From a checkpoint of a small image captioner.
Model: 8.19M parameters, 64-pixel images, encoder arch resnet, encoder norm groupnorm, encoder depths [2, 4, 2], encoder widths [64, 112, 192], decoder width 320, decoder norm layernorm, decoder activation gelu.
Training: muon at rate 0.03, batches of 64.
Data: trained on drawn branching plants, 5.3 epochs.
Rows from block 2 of the image encoder of a small image captioner, named by matrix and row number. Rows with one number belong to one channel. Each number is 128 + 32 x the weight over its row's rms, rounded and kept within 0 to 255. All counts start at 0.
After each channel's rows are labels from the 100 images, of 14976, where the channel reaches its highest value: "patch colour" is the nearest of a few named colours to the mean colour under the peak; "strongest on" is what is common among them. Only what is clearly more common there than usual is listed. The data: drawn branching plants.
# convs0: first 3x3 conv, stride 2 (encoder.blocks.2.convs.0.weight, 112x64x3x3, standardized in use, each kernel summed), inputs 0-63
# convs1: second 3x3 conv (encoder.blocks.2.convs.1.weight, 112x112x3x3, standardized in use, transposed, each kernel summed), outputs 0-111

convs0.26 [106 117 126 151 150 148  98 129 119 191 186 116 128  39 138 139 162 111 109 161 170  78 179 129 105 103 115 102 120 158 144 140 209 124 100 111 129  91 145 134 140 108 199 142 163 176  88 114 128 133  69 100  91  93 151 136  87 130 136 124 161 116 118  76]
convs1.26 [120 136  93 120  92  97 101 130 160 174  89 136 120 124  81 145 137 106 136 114 107 124 113  71  92 139 114 125 129 132 117  78 138 142  54  80 118 155 142  92 129 106 114 115 132  96  93 123 124 155 155 162  88 104 100  90 157 207 136 167 134 129 190 146 125  65  84 141 170 153 132 128 148 134  65  98 175 106 117 119  71  68 115  75 130  48 152  92 116 165 127 106 117 131 153 118 121 128  94 131  44 158  90 190 109 129 126 112 170 189 170 109]
patch colour: red
strongest on: red berries; narrow; night

convs0.44 [ 83 133 144 147  71 176 164 129 125 119  95  92  82 141 143 141  94  89  93 152 196  89 160 147 131 102 155 112 165  95  85 163 177 129 135  91 167 147  88  81 199  92 136 157  65 130 142 139 157 103 125 118 106 130 155 106 129 183 146 120 177 150 102 105]
convs1.44 [181 104 128  92 126 157 173 127 143  90  93 134 122 111 122 173 141 130 147 114 142 127 119 151 131 114 115 192 131 147 123 123 181  79  82  51  98 116 212 129 120 134 119 155 113 145 141 165 125 120 167 147 113 168 147 177 142  53 196 168  97 139 151 125 191 158 199 130 162 156 155 103 126 189 147 102  91 114 154 115 113 179 169 123 147 121  94  78 138 170 146 158 139 153 162 118 139 139 120 146  82 159 114 112 192 159 138  94  83  87  80 127]
patch colour: pink
strongest on: three-way forks; pink blossoms; night

convs0.106 [140 129 135 193  81 100 146 155 126 113 147 132 102  98 120  79  90  83 127 131 172 118 100 106  99 166 104 184  90 145 117 123 124  64 128 169 135 136 116 140 160 114 141 153  90 199 133 143 125 152 152 150  70  95 141 180  62 139 150 201  89  95 156 144]
convs1.106 [173 110 177 155 185 143 106 204 127 140 134 118 149 190 109 140 134  87 151 188 134 108 118  53 102 147 145  94 122 169 142 119 162  69 124 148 150 138 111 124 150 119 129 126 140 196 111 115 152 144 155 167 147 146 166 204 178 144 123  92 122 110 133  90  65 133  85 124 162 131 153 111 143 199  98 106  79 131 146 116 208 119 160  73 148 151 145 129  67 141 121  73  90 129 119 140 191  87 114 119 118 154 126 134 107 102 140 154 162 119 164 123]
patch colour: grey
strongest on: leaning right; bare

convs0.68 [176 162 135 123  86 195 155 140  87  90 124 122  96 105 152 125 124 123 128 136 130 198  98 111  97 152 140 116 165 137 145 123 132 167  86 149 188 114 171  89 143  57  96 147 161 165 125 115 159 115 119  98 166  94 147 132 100  74 162  70 143  84  68 154]
convs1.68 [ 89 142  99  81 102 105 177  96  95 117  89 171 104 108 151  89 149 138 141 140 109 123 106  90  92 146 140 104 104  51  61  73 129  61 129 119  62 159 115  43  92 122 162 161 143 104 114 117 100 152 190 119 135 179 147 135 120  85 143 131 132 106 156 168 121 145 129 137 140 200 113 105 139 110 103 132 155  61 117 111 132  67 149 154 128 186 125 132 123 124 157 132 178 169 101 136 161 133 127 107 155  92 146 162 116 134 150  61 174 132 119  75]
patch colour: white
strongest on: three-way forks; narrow

convs0.65 [118 108  93 160  97  99 164 153 136  95 173  73  50 151 142 149  82 176 143  97 125 133 111 130 148 162 148 149 117  85  99 122  90 122 151 134  97 203 176 124 120 138 131  65  84 102 129 157 122 179  98  96 120 156 166 173 115 173  83 126 136 149 122 175]
convs1.65 [ 96  74 123 123 112  99  91 129 131 103 127 155  90 114 178 160 137 159 169  96 127 148  98 122 123 106 112 152 163  98 121 150  91 125 102 160 142 153  74 165 146 156  94 112 102 115 147 146 112  83  71 137 114  78 150 157 106 145 120 152 132 118 139 114 178 102  75 103 115 103  94 153  85 101 134 142 149 188 134 101 108 162  91 152 139  37 118 126 124 117 179 108  94 112  47 177 172 143 150 136 208 100 130  90 161  51 127 161 174  76  79 129]
patch colour: brown
strongest on: night; three-way forks; pink blossoms

convs0.8 [157 136 122 100 167 153 122 101  83 149 179 123 149 168 129 135 140 127 129 148 162 118 142 143 120 145 102  88  86 163 121 112 172 103 116  55 135 162 180 154 176 185 188 145  85 176  80 151 121 133 133  77 117  97 134 134  98  77  99  65  84  92 145  99]
convs1.8 [113 146 105 111 171 141 128  82 145 158 114 100 143 116 112 136 132 101  84 137 169  93 115  83 147 157 151 133 106  97  91  82 104 118 125 109 107 119  96  93  99 146 127  78 159 128 101 136 111 164 142 114  83 128 164  94 146 157 130 174 135 146 226 153 212  93  91 187 167 136 140 149 162 181 122 113 229 147 115 160  85 140 126 120  56  82 138 101 120 124 160 175  94 164 174 164 153 163 124 133 128 143 113 173 124 109 125 129 192 152  83 133]
patch colour: green
strongest on: narrow; red berries

convs0.83 [107 176  99 178 127 135 117 154 125 178 135 126  77 170 119 125  83 146 123 138 175 113 119 101 183 156 144 142 161 133 109 114 136  76 102 110 203 117 169  58 175 141 165 119  74 111  73 115 170 188 132 146 121  84 116 144 128  83  82 128  98 111 130 106]
convs1.83 [ 91 118 102 117 141 161 145 113 104 152 158 162 115 108 117 106 168 126  83 113 115 143 102  78 101 115 143 144 112 151 117  78  99  95  88 153  80  53  76 101 127 130 139 124 169 104  77 117 112 151  93 131  84  96 103 131 164 122 168 182 189 118 207 170 169 195 137 202 188 150 122 141 117 157 106 129 175 136 145 138 126 149 122 107 142 166 120 168 118 196 179 105 164 157 193 116 135 161 152 125 131 171  76 164 119 163 131 137 130 163  94 123]
patch colour: red
strongest on: narrow; night; pink blossoms; foliage: red berries

convs0.42 [129 119 156 101 135 118 119 124 105 158  88  98 166 118  96 160 180 111 110  94 108 136  53 100 118  89 134 150 118 142 160 120 133 152 170 209 142 151 139 171 109 134  92 118 104  66 114 113 126 113  71 149 165 118  99 145 204 102  95 200 124 178 159 108]
convs1.42 [ 88  96 152 163 136 150 138 115 160 140  52  83 191 151 116 174  83 118 133  31 123 146 146 135 158  92  71 121 148 139 122 154 119 144 122 119 118  85 175 114 109 128 117 121 187 141 181 130 113 149 152 111 128 111 139 156 117 122 120 168 127 122 102  87 165 131 208  94 125  76 153 148 117 157 146  97 163 143  84 147 100 113 126 148  71 205 139 106 120 109  39 146 141 100 100 147 118 113 104  83 141  93 151 160  74 127  92  96  67 147 110 129]
patch colour: brown
strongest on: three-way forks; white flowers; bare

convs0.50 [161 148 175 181 108 184 147 149  94 133 126 116  80 161 126 102 142 103 166 114 110 148  97 101 177 112 145  72 160  64 132 121 138 150  72 136 163 161 119  89 163 104  72 178 111 168 131 167 147  87 146 143 121 137  78 118 135 140 156  47 138 109  92 121]
convs1.50 [ 98 134 140 148 174 113 140  81 112  75 111 176 130 108 147 137 199  88 150 119 130 145 113 150  97 125 164 135 170  85 128 165 143 173 133 116  93 151 202 122 116 130 156 179 124 113 117 126 151 104 150 178 117 144 111 147 106  28 141 120  99 114 154 124 136 117 149 109 166 186 133 150 129 162 166 146 115 102 101  80 166 120 137 191 148 129  99 120 148 121 179 116 220 151  77 100  79 167 100 133 160 119 189 132 136 195 106 103 185 117 166 126]
patch colour: white
strongest on: three-way forks; white flowers; narrow

convs0.60 [ 91 117 142 123 137  89 140 134 144 189  95 163 159 145 124 147 137 116 114 128 124 139 120  71 134 140 131 134 187 117 136  93 116 161 125 104 131 121 175 176 138 141 113 101  55  44  60 147  91 137 101 116 135  97 116  99 167 127  81 158 148 212 187 142]
convs1.60 [122 126 157 139 163 176 139  91 162 177 118 135 137 157 102 142  79 167 157  63 155 198 127 112 126 129 103 106 138 115  60  85  88 116 140 120 114 122 129 118 139 123 144 124 117  92 130  85  90 136  96  95  73 124  38 144 115 100 168 184 142  65 102 153 163 138 142  90 192 146  95 182 121  98 116 113 170 167 106 111 118 151 129 124 169 200  73 157 152 169 154  94 159  89 111 127 139 198 152 165 104 140  89 132 132 128 103  85 121 134 129 165]
patch colour: grey
strongest on: three-way forks; white flowers; narrow

convs0.10 [156 155 141 146 112 177  99 138 119 160 131 115 171  43 108 136 143 170 131  50  82  87  71 130 143 104 168 158 114 100 128  70 117  89 118 146 128 105 152 106 139 178  37 151 133 118 125 126 146 159  91 147 145 162 134 170 143 137 173 153 116 146 144  96]
convs1.10 [177 127 101  96 162 155  74 102  96  51 130  75 147 125 130 150 122 112 113 168 118 133 111 159 127 146  73 148 134  72 143 138  65 123  69  60  98 106 135 114 139 182 122  89 109  73  92 143  67 117  95 188  96 128  84 132 114  80  75 135 135 145 137 155 149 157 197 130 145 134  86 156 134 139 154 164 133 125 164 215 139 167  77 127 115 157 129  75 138  73 150 151 131 107 123 132 136 154 131 128 185 116  87 112 102 115 152 102 147 139 157 152]
patch colour: grey
strongest on: narrow; white flowers; bare

convs0.86 [188 105 158  93 105  94 176 188 137 127 149 143 143 134 106 124  89 177  81 109 139 103 153  71  87 133 125 150 121 116  98 130 113 234 151 112 118 145 146 144  91 116  68  95 139 125  94 149 126 142  81 109 137  99 109 154 130 124 199 174 131  89 158 143]
convs1.86 [190 152 127 157 176  79  72 174  95 155 156 180 126 157 171 143 140  94 113 127 119  98 158 142 107 154 163 110 128 176 134  97 109 146  80 104  61 118 130 142 190 127 139 165 112 138 180 180  92 115 157 165 128 210 130 170 199 163 113 107 117  68  88  88  85 193 155 101 104 141  84 102 150 101 113 136  95  90 111 121 116 124  74 158  98 144 140 134 173 124 103 121 120 116 146  81 149 128 144  70 171 130 161  97 126 110 150 131 119 154 124 111]
patch colour: grey
strongest on: bare; leaning right

convs0.104 [109  99  87 101 139 139 122 111 123 106 146  73 170 168 103  85 155 161 154  76 176 124 117  94 149 157 107 109  50 100  80  92 129 123 106 164 138  92 134 141 133 165 105 118 212  86 175 124 147 123 172 141 111 101  98 112 153 172 167 162 122 170 171 147]
convs1.104 [134 151 182 149 140  88 107 107  92 142 179  69 147 166 131 128 110 102 142 159 146 186 123 178 150 142 111 120 105 180 139 170 142 158 154 128 142  72 142  94 140  75 115 143 121 117 157 188 140 119 147 186 163 155 124 131 108 140 119  81 144 128  37 175 120 150 103 116 120  90 208 128 132  96 120 144  59  78 135 146 193 150 159  97 109 142 113 126 104  95 177 142 151  71  97 123 191  87 138 100 109 142  97  73 148 127 155 144  75 133 146 134]
patch colour: grey
strongest on: narrow

convs0.102 [132 135  98 142 124 148 121 127 134 132 110  76 160 172 130 170 114 199 128  53 107 118 120 123 143  47 140  81 122  95 115 142 137 128 137 170 116 135 134 150  91  96 133 118 221 111 157 148  71 138 133 113 138 171 145 101  82 183 148 190 108 131 118  80]
convs1.102 [ 63 143 130 147 161 111 109  83 107 118 116 142 120 145  89  98 147  81  94 160  88 106 148 123 130 105 114 106 145 180 125  81  78  50 104 106 182  88 184 107 132 131 146 104 142 108 128 121 131 155 122 103 119  50 181 140 148 145  93 116 139 185  64 149  86 115 113 106 100  79 173 207 107 101 139  93  88  92  78 148 100  93 180 107  73 144 135 107 109 140 125 155 103  49 154 131 124 113 132 120  99  85 114 145 135 145 144 151  94 147 128  78]
patch colour: brown
strongest on: white flowers; narrow; bare

convs0.77 [184 152 173  39 118  72 102 134  90 171  92 102 158 149 137 104 157 120 108 104 112 132 117 144 129 104 168 155 195 125 179 136 125 164 108 137 156 140 124  97 136  75 116 144  72 159 124 127 133 140  75 117 161 115 128 105  50 182 162 126 156 149 111 110]
convs1.77 [103 150 113 145 156 104 160 132 123 107 115 207 110 119 167  64 133  81 155 103  97  72 102  71 102 148  99  44  81 141  92  98 120 154 123 105 158 137  76  83  88  88 155 121 112 112  93 135 146  98 165  76  71 142 123  94 131 112  90 136 120 125 122 130 188 119 162 147 113 153 125 145 139 116 104  86 161 142  91 134 107 117 114 160  95 148 119  82 134 106 149 194  89 166 105  63 147 173 160 133 101 145 117 139 188 130 104 113  76 144  51 139]
patch colour: pink
strongest on: three-way forks; narrow; bare

convs0.64 [131 151 140 157 167 166 151 109 101 138 102 119 126 132 170 135  93 101 104 206 160 166  46 105  86 172 132  94 126  89  88 166 144 180 136 100 160 182  76 134 126 111 152 110  78 168 127 129 119  85 159 107  90 170 107 141 158 113 141  78 101 115 101 146]
convs1.64 [108  93 151 108 155 140 139 115 129 148 133 120 100  99 162 181 108 165 198 122 136 144 117  91 156 117 142 136 132 137 103 137 166 112  82 122 155  80 232  98 103 114 127 157 101 161 156 143 123 129 137  89  86 172 128 126 125  84 188 125  90 130 137  79 156 166 134 136 195 126 124 125 160 174  63 133 139 177 109 144 142  80 106 140 156  34 111 141 108 200 133  86 166 135 113 141 115 136  68 131  51 144 151 127 163 165 150 128 130 140 114 180]
patch colour: grey
strongest on: three-way forks; white flowers

convs0.9 [135 114 106 125 122 154 108 180  80 186 102  67 133  64 107 110 146 148 107 145 140  57 111 164 179 131 134 100 173 166 160 135 102  76 172 123 112  90 141 156 146 108 148 117 125  89 125 116 133 125 103 100 156 132 116 119 188 196  95 174 112 189 120  96]
convs1.9 [104 192 156 194 137 154 136 118 156 209 175 147 180 116  72 145 132 158 141 120 138 134 149 145 175 138 111 160 109 165  55 117 110 133 119 106 141 116 127 126 140 103 179 113 127  85  97 153 107 129 133 135  65 144  92 136  69 159 196 121 139 110 156 147 140 199 163  97 212  98  96 131  83  70 127 114 143 122 143 146 102 137 113 127 143 147 101 149 120 130 174 144 170  86  96 112 145 133  87 150 181 160  96  95 131 141 123 130  54  92  86 120]
patch colour: grey
strongest on: three-way forks; narrow; white flowers